A small masked image model, trained from scratch.
Training: adamw at rate 0.0029, 15500 steps, batches of 384.
Rows from block 3 of the encoder of a small masked image model, named by matrix and row number. Rows with one number belong to one neuron. Each number is 500 + 25 x the weight over its row's rms, rounded and kept within 0 to 999. All counts start at 0. Numbers have three digits each.
Before each neuron's rows are labels from the 100 images, of 14848, where the neuron reaches its highest value: "responds to" is what is common among them. Only what is clearly more common there than usual is listed. The data: reaction-diffusion patterns (Gray-Scott). In brackets: how many of the 100.
# fc1: MLP up (encoder.blocks.3.mlp.fc1.weight, 384x128), inputs 64-127
# fc2: MLP down (encoder.blocks.3.mlp.fc2.weight, 128x384, transposed), outputs 64-127

responds to: feed 0.018 kill 0.051 (88)
fc1.217:507482480513492505526532529473490495491493503492492525559520504478481483464499463532488510461492507532520469527551498516491515497491529500516514519534465468447433500509500501476490494510520507
fc2.217:494492454501542501516497517514521499523441508498508502513531495500462515503466505545495490480485483512526458530553502507498498490490530517483484507516501470452483504496496514470434486487487536

responds to: dark (44)
fc1.107:530498529511470520476515453509543462498537468465511527486510503461521473483522490529499495541489495515491512547489529439517478513510543478514482518515437483523491514507464480483543505536479541
fc2.107:444521447469517504514460501513481479491472494503503501511495485503503497510486495452476515485495503491479475485522462494525529495450434489519518489511563521479468539494488512502460506497531491

responds to: feed 0.018 kill 0.051 (44); feed 0.022 kill 0.051 (40)
fc1.360:481494502492524484488535478512531524460466520458495536504468496525525502494506475450500498537525506480472528490486520535505496487540511512491521483518475467505474436510476542517447493449514497
fc2.360:479487511535472447499480495494475523524452467500476479488512527497491525539543482542517515506479535525528451478506497463542466517503531463491468496536499500482509527500475523481504567499518505

responds to: feed 0.026 kill 0.059 (29); feed 0.034 kill 0.0618 (27); feed 0.03 kill 0.062 (27)
fc1.35:484487474512491517494498540521524487460524517506474542529513484487482495466473538468489516492509484512487489488500473461503470454503523549498504521458474482527493503506485503509530493460497500
fc2.35:497547475508501476488495514502505514466514520523476464502553483500483521460544520500484515512558480462465484542508504522498500458453472490536572509518516487550465491442467487536472488489462487

responds to: feed 0.039 kill 0.058 (34); dark (34)
fc1.147:508477490493529508498484513471493526486508533483475501518507481491473493524490468535506513490501554470537556502492503492486482514485529466520492481476479471481471540472522500520536474503527480
fc2.147:468507519512495527509519502529507486491498484496519493519501504482528497516499520452506496521509424534463444481548505530492514488538486528450538506531531527521540485511483520465476512513471483

responds to: feed 0.018 kill 0.051 (58); feed 0.022 kill 0.051 (31)
fc1.328:495471491506517515527509536467472436508487507469485509475498452471528488540518466516504469465513488508473493515473521460500500514485542498495516498497473472474482488556518501478479481451478514
fc2.328:493500489512472537491486449526510540480527494487482470483494512503450491507492501473478504525548520503494526465491470508498511529515480479498515499434478528500521476531489512477511511535502477

responds to: embossed (93); feed 0.026 kill 0.059 (50)
fc1.280:535484535502516521488520523527500513465513467482475522449494500459520488470558507523494521484534486523469482529519534516504493536492540509521469545468462497549475503492496501524550482528512517
fc2.280:470524480486460493526523463490498462532505515498486512509491467500459518512488488482505465537505507492516523465525490536505505468457437514469510498512529531510471490514429487503517508462498487

responds to: feed 0.03 kill 0.062 (28)
fc1.197:540478555520510505510445478490528518461561505496502537514530550500521489507534505552496466489485506519471500502512513470486481490500442510505497529489471490470456484417505527503533486521498532
fc2.197:425518501501504501527465501491459551479471511499498488475478514544450486498523471463499530478499522501514480506522497496507479492484493499504514476536540518513522489533544472535474504470474471

responds to: feed 0.03 kill 0.062 (38); feed 0.026 kill 0.059 (37)
fc1.278:473469490558529511464459517524491458525487542481466518510489484517481505504513512486472514509503488483474494492518456537464543491515502521495534536473505509469510542507503489518522486475547506
fc2.278:500509531488464506525519542487485503519507461530493454479492492493568504481489480495515451485489548533541518480510498494518508540495507499494455474482492497471513471523505530488468497491495550

responds to: feed 0.078 kill 0.061 (70); stretched (66)
fc1.48:506470512540524471529509508493424442536574485508504506480495523484498480496536483470472487520475526541527537470497458510479494463481497505511515515473503489492476493468514529460527510519513529
fc2.48:506541498487508497462489496506503478488465545485514499495509505509500536469461501487501503482535494465509509523494515507525514482517497481488495485465487524501474516515521510521488415497488497

responds to: feed 0.018 kill 0.051 (25)
fc1.141:486474502486507505504508528509512538561478505460491502490506539472488417507491465518468512509488512490478518512463540484508541532522497520514465485487480468457496504457492549476485499484493533
fc2.141:469494495528458475461501487488480507496494475530483454495556486519513515506461523490520421517509506475542514466515494521488540492488513526487511521480528511498527469513539471513477482529472507

responds to: pastel (38); feed 0.058 kill 0.065 (32); feed 0.078 kill 0.061 (30)
fc1.174:465495475490520504545542491522497496421510478482498460520504514513476495567450507472473500492509502520524518476480477512511526561496544521501481484493530521513511513449542517466474513477520499
fc2.174:547481568499480513492489508476498575558532488475493493536483476519532502536496507497489491497495476481514493548515506495507493475497473497490522505499452503520486474528475482525517503499496539

responds to: feed 0.018 kill 0.051 (29)
fc1.145:504498498481485488506522489488485468514551531540478489432518590500541490453523511507499564506501505476474490526516492500501524464486516484499501519529494477511507511461494497479492504519503476
fc2.145:516520577513514495508498516532495529495446483507477474538518457469481489534509524495530506547477487526503501487510506514492511518491515489490506489472528463494507483484493516541510506481502501

responds to: feed 0.022 kill 0.051 (42); feed 0.018 kill 0.051 (38)
fc1.154:497489495484542529507524503477506461524475487518444526494516475474493494433475536534480490478511509486512513566440503465497514489488490510493530480463496526460512504509503515515507472521492449
fc2.154:486526489515489492526472476522521468441522514507500474444548514501489494491514525481534481473464469490499495518511482492493527514503518542478509529481502474556465489469486469495502500454510540

responds to: stretched (68); embossed (67)
fc1.121:570492561495500549473578527504474522465474499465501509540505499462478499535566497504489524514515496517503476532516476472509455529523456504486486512495479508478489487493506515545500485509517529
fc2.121:429529464475486515497446464508520446500565489491498482477481512501473522498442492511513477484513512475486485465519488514503563466516477493497511478525542535494501522510513438448488514521500471

responds to: feed 0.058 kill 0.065 (38); feed 0.078 kill 0.061 (31)
fc1.314:512471467479521503516502535496530490510506453495506538499528534453515486482503464465461487481476494508553526481536466512470482481546546530508512488454439511498458484491480504513546479513460478
fc2.314:519469548491470513491550566492485509483498485440527475505514464532484515504478490507449449482530479456505527479508501479500522456481518546528520501474534501474497493526472532531500467539523493

responds to: stretched (56); feed 0.026 kill 0.059 (36); feed 0.03 kill 0.062 (25)
fc1.55:545483504488499508472519521517523544461541454508484511499530473436528492482539508495506502457499493468503464530469526504511449554516488525509482519478482507524484536472520507544494504521522506
fc2.55:445507469516455521510461439479500466544512492480501484522419503514503505481499503499494490479472511487501516470504464527516522461499414530498528495523502521542474480512508485508490509457532494

responds to: feed 0.062 kill 0.061 (39); feed 0.039 kill 0.058 (34)
fc1.16:498520495465504512567499507530495489492507478481505532489456547500451511507511546493476479541459453527501468504505506521475508544514510534502552548482511516529495488491521495497519442544484491
fc2.16:485471491498466491497528554557475545513454505533457505543499452495478515466500465513524512513536527503508523511443484486512459519497512474493442486519498514455510523482482493493539505520489504

responds to: embossed (93); stretched (59); feed 0.026 kill 0.059 (28)
fc1.46:475516567521502518528461515515538486462582477493458513531504475524507481517513483538485522489488474501492477505553503487474475500522532501535488505485499489451512507499504513533600500460521534
fc2.46:490450450488496493469498468533493455515466514481497498466468484497538527463508539462496518492526502493507507516510480490520482497481460519504519492528503522516436504529521523432499490497486505

responds to: feed 0.062 kill 0.061 (28)
fc1.109:495493464531498510503536515510462548508508480460503522467484497540481507488477480459493467522524514540467530497485493457504527528494533499504481502529502526552477527499452522507449463534452466
fc2.109:583506483493490537530487496483471481514521510504472485539571486460481477544443515497514507479507505501520503477530513518504499480478454478514499496451502464485520519500444497543545493525510490

responds to: feed 0.039 kill 0.058 (43)
fc1.28:494513490541498494479502479480463461467502536542478488486470454525496544507471500507497480501529507544478466507518507518537482522489506467472508519512523479490503518539496494479448496503514485
fc2.28:488477543479514493512553501502565532525492487448509480505478505491459490501520482524467539502486455472475523515475522518502496480497506516517485493524464512525492520503475528496540501544545475

responds to: feed 0.062 kill 0.061 (35); feed 0.039 kill 0.058 (32)
fc1.57:475454514495516485524493562528504467513524491502476527493516475503501493536526511529480481485450487473530500523512534480506520533505450495456495506498490451535532478517504527518524477516473491
fc2.57:454494504522526511480480503456488473494493511467480439506548530515485512582495513566506510479461492519538481466478493509509532497496464499497538518507483531462506525509528498519496493499472465

responds to: feed 0.062 kill 0.061 (29); feed 0.039 kill 0.058 (25)
fc1.300:474499481511484514485530529549500531523518501488517470488479516502491496481500442519498455535482456488475520516474522527507484488494511475457521505475513515455532539476481513540491494499504541
fc2.300:469504506499474495489537493504504502468500499481513501494526520475541497510513529553503518505514521500485412473512489501483501514517522486473507494536526538522445500593504502520507495502487495

responds to: feed 0.018 kill 0.051 (33); feed 0.022 kill 0.051 (29)
fc1.75:477510520472478481477533487483476494489519480503484477509511492506507520524530495533484475533538455505506491500471495529519522501521493495432476495502548478491496535515480505580485451458482517
fc2.75:476501473498462497531479482509570482533478503521528513490476457512481509491466490488515496490484512510478541476526516490496527523501475451523536493492488465510478538501559484493495514496500453

responds to: feed 0.039 kill 0.058 (42); feed 0.062 kill 0.061 (36)
fc1.268:550463478508506493516509493521469475484509523512496503538526481504460496497478500477502458498501542499498396478541510541492494504518513493473466499526543461478482474468515525503519501549533532
fc2.268:460494493519463467497476538492477493464520485476488476524510525478521504458530484548494498477547531496505533467515523506481467506473486488509496487559513533498516476489527495500484518493485459

responds to: feed 0.018 kill 0.051 (67); pastel (33)
fc1.195:465487486504479460529517494472459479532472486474488530508496477502501494509462521516485525491474488545470479523541494451499490522457478520520536508499488508446460453456500502507480502495518505
fc2.195:428523463494501473501488496504486507531454508495510486458519498498491487521485530494501478527468484481449493461555495496488493513526506504483530494463485517477442494476512509475461491514486513

responds to: feed 0.062 kill 0.061 (32)
fc1.23:523495492477498484487510496502493511503487548502484496531511551503484491458489485482494514467489567528494521479486487486509478476497494468448532539480522505492526513579507521496436479525449509
fc2.23:554528574506517524530468497500499516513477484488523473488468471502496485551478505534510488517511472483497485510543488496490527497500522483496493474509540485477515499448492452533551517526511486

responds to: dark (57)
fc1.129:503475523511473563510516482537530493472518501449497505486539459542492478498512449496493508558478526471523489516505488544491512482455503527471498508461505488480513471479441494507480493471523471
fc2.129:494485490501519441500461539449467522522463509549497516520435540438512500510485510509498487447513471531488515481493500473500480535557516461515512500523490508507489535537540509502532503527472525

responds to: feed 0.03 kill 0.062 (25)
fc1.18:471497523535482510519509496548501509432487479445502523477487500508491501506484474498524482529461530483509525514516512499485499590482490511492493518503540470526494458511476506500497518490544532
fc2.18:523514478507485499481493473492478526592506492532479478496565506491539495512520475455494523521517487513518444512533532534484498455472513474502501518512493515464518487485482483511489497551497451

responds to: pastel (35); feed 0.062 kill 0.061 (31)
fc1.337:492496459466527526495551537464456533448452523481485482519517496494494504524470480513474507454451531501546523492496478515523498542508540528502516511483517520549545478485502517458474489494475499
fc2.337:560512558491503541546468484514503474516494515512521480484465514545485487518483470489493464524511470505505488493533488503495510496491509494459486507459491510487461501457502452567566515506473509

responds to: feed 0.039 kill 0.058 (25)
fc1.312:557511528538465468527521477512516517476496468499496522490506503507489478535536473500493466458534496516457477465486501465498469475489491498536521499470484509462484501466470504514491480525464487
fc2.312:470514520507522517521482510444427512541528488490514484590530499533488506508468509520508451542502500493512515508522517529480502508477505486512479493535558504471535481504468466479499488489518491

responds to: feed 0.018 kill 0.051 (63); stretched (51); feed 0.022 kill 0.051 (29)
fc1.79:504507532467491496534468482442506521538502489522490528533518526528563501499525485519485489490459499492501502497481521461490503560506528452509509466476510473472526484519492506491509439477533526
fc2.79:517486509492564510515441563502517535518501507477504541492489466489500518502563487531517530464517465472466480514523448512489509482502508510496490477495536494494496512539515486516531502445531454

responds to: feed 0.018 kill 0.051 (63); feed 0.022 kill 0.051 (34)
fc1.162:501479511519518478526540529529517469518440487469484497508484537509540481469573484529486466476484471534512481497508496485489502501458515541499550517550457481457506463515510515472472501473539485
fc2.162:543496467514493493510533506519478503496445503545495504501503463531521512486466503448499476538517443474480515522522496544495502484541527496491471494495535520503499542490502511483487470500502503

responds to: feed 0.039 kill 0.058 (49)
fc1.2:528478529514507523481511495514514460488507502470494507532497506511470484514504473493517512544501515445497541498506481543449526537498523536524529539474487487522518518576459482517475498544525514
fc2.2:499503497484517525515505475513503514490498446485474489495526524472487511462522505485529485480476503536473461488517510473530505490506500503479544513488465547466527495436504557492516498480530458

responds to: pastel (38); feed 0.058 kill 0.065 (32)
fc1.83:526482492531505468476517500523535517485538478494478497512475525503476500500510501463495542484522480531535500490468484508525495513485526501509495551506570472459462503518491502487468493514475475
fc2.83:465529532490464475483503504472470492523506508540485489503508511546490529496512501481515476467472500450540540491504477488518541522468486544469494502509507492502515490547489499538473487486512521

responds to: feed 0.058 kill 0.065 (28)
fc1.269:530482497511516480513510489470486521542471520485521521507524525473506482514509513501496468546541519503511501556506486510501481492471465515472516494507482475484445517463531524562428506504551477
fc2.269:528535498495503527484471522534487524497569482460504425549468503510520492495471506522502472495538511514516496501495514529515506480504524497487512468486526523467518499529505427464528522524503491

responds to: feed 0.058 kill 0.065 (35); feed 0.078 kill 0.061 (28)
fc1.24:514492466518498529501547492495480489463448482485509484545509467487480517536513513523485510507473525533507507494507515485517503469507617493507498494465481495481533491538510512499459511497473507
fc2.24:476500521469500521507501542482500558528513538522494526474502494553498524555480499479465494525521505481503493508527496498503493537461482489492495500545507546473486536470598472458459487531509523

responds to: feed 0.039 kill 0.058 (73); stretched (60)
fc1.355:510492528506470570510561535484506523535532485457499469503502489502511482480499520518451481538485520489507521528484465494512498542508464547504457473508475459500475506493511493532541507488490493
fc2.355:529490443495514494501498462533530496494544511508502487487460506462546509459473493461452530459514473485515491497516470510506481453474496496494535500483509528503476484509504519479474508504516513

responds to: feed 0.026 kill 0.059 (30)
fc1.383:496482511515450503552516521507487497483501465452505494492438511497508486508534511524505481499500531483579466502559468504504517546507522494531538531501536489489474491501483512504464487514497444
fc2.383:518498506476539529526480480496539496525514549527477493514513477510501490500479467491496517523502503490420497535440507551486494507514473523487484439495481488475497484494506497524535516511507547

responds to: dark (45)
fc1.152:497452483490492500529499520474533517440513531495524530489472506490473503473489490515442463528492504456491507496540476510514469536529491530436511446452502491487501461485492493495476464482476502
fc2.152:509534521507497473488505481564475500544512506487459495496530478510506510524496526509481521513500486578490463504479523509504505452463492456556487537494501514550483515540543509499489493481464496

responds to: embossed (70); feed 0.078 kill 0.061 (33)
fc1.13:530492511505509508518511515478522497533517535449482520533502508485484489467474504539483512533510529520502514479501494491486468448511475498475475501485518471431490543482517514536470500522489457
fc2.13:538516451478522529513466525528471539492468495526504459476525492528511488530489497481487482444544499482516486541512535487499470505523485500502520498517513495476480465493493504477543502511539490

responds to: feed 0.018 kill 0.051 (77)
fc1.161:470496512502539493525560545492471459516484513470502509479505474496496500485533453512508439488466476539488483512513473496507505509501505549519479487515501454478447506514513492474500484481488547
fc2.161:516491511503526522507521521500483443507530508482521524462491502509458489555539483532507503489469498509529452469557462476491531513517502504523479501481513495508450478513514506471450515511492525

responds to: feed 0.078 kill 0.061 (35)
fc1.3:460473529494500511500519479492451523469438511530513500505507534491463493461500523491494470502485514519523530482454493524493491576488529524536511498512484467564534461453534503471523503483474500
fc2.3:512501514488495508514540507470521487500506528484517516486479507509501477543472504507489468505475496493476495513526479497537472500436465489521492514478484533466505501514476467542451525504485517

responds to: feed 0.018 kill 0.051 (63); feed 0.022 kill 0.051 (30)
fc1.19:482492501513494492511488518508538491493448544478476547448486501474528491470470476490489491517502480465479541509457485509500487522485535501539499502524452474515488490484474506486475470502519472
fc2.19:471505476485501480508480500458494513479507507489511514509493521504518492511470488494497523427527540465497546484468489511494524512479503540500521484529523504515500499474510478479504487519500517

responds to: feed 0.026 kill 0.059 (25)
fc1.91:484483502543504506464485496522507490501481527511470498515479500518485478497513501489471474503497486502531535486492499502536532510493493506507476527462472492458509521471482510504490488461511490
fc2.91:510512479470517550515548485486524502500502508473509474498520484475446487488483499502493524529508517480429488544485506500483519454532479498535516462530455526514459549460518500498547502510510520

responds to: feed 0.022 kill 0.051 (46); feed 0.018 kill 0.051 (34)
fc1.346:521462517502522487529533515483511452548472499517498552466506488439517483473484474546507489480450471527494493532507473502500514499517529548481488496503494495517489511480543518463478498503495475
fc2.346:505482501508503506501523515510503562497537497496494515540481512492499513530458503486470503492494491478514515523516508510487515533509504471509519482518573535530526531475504484486508493540471534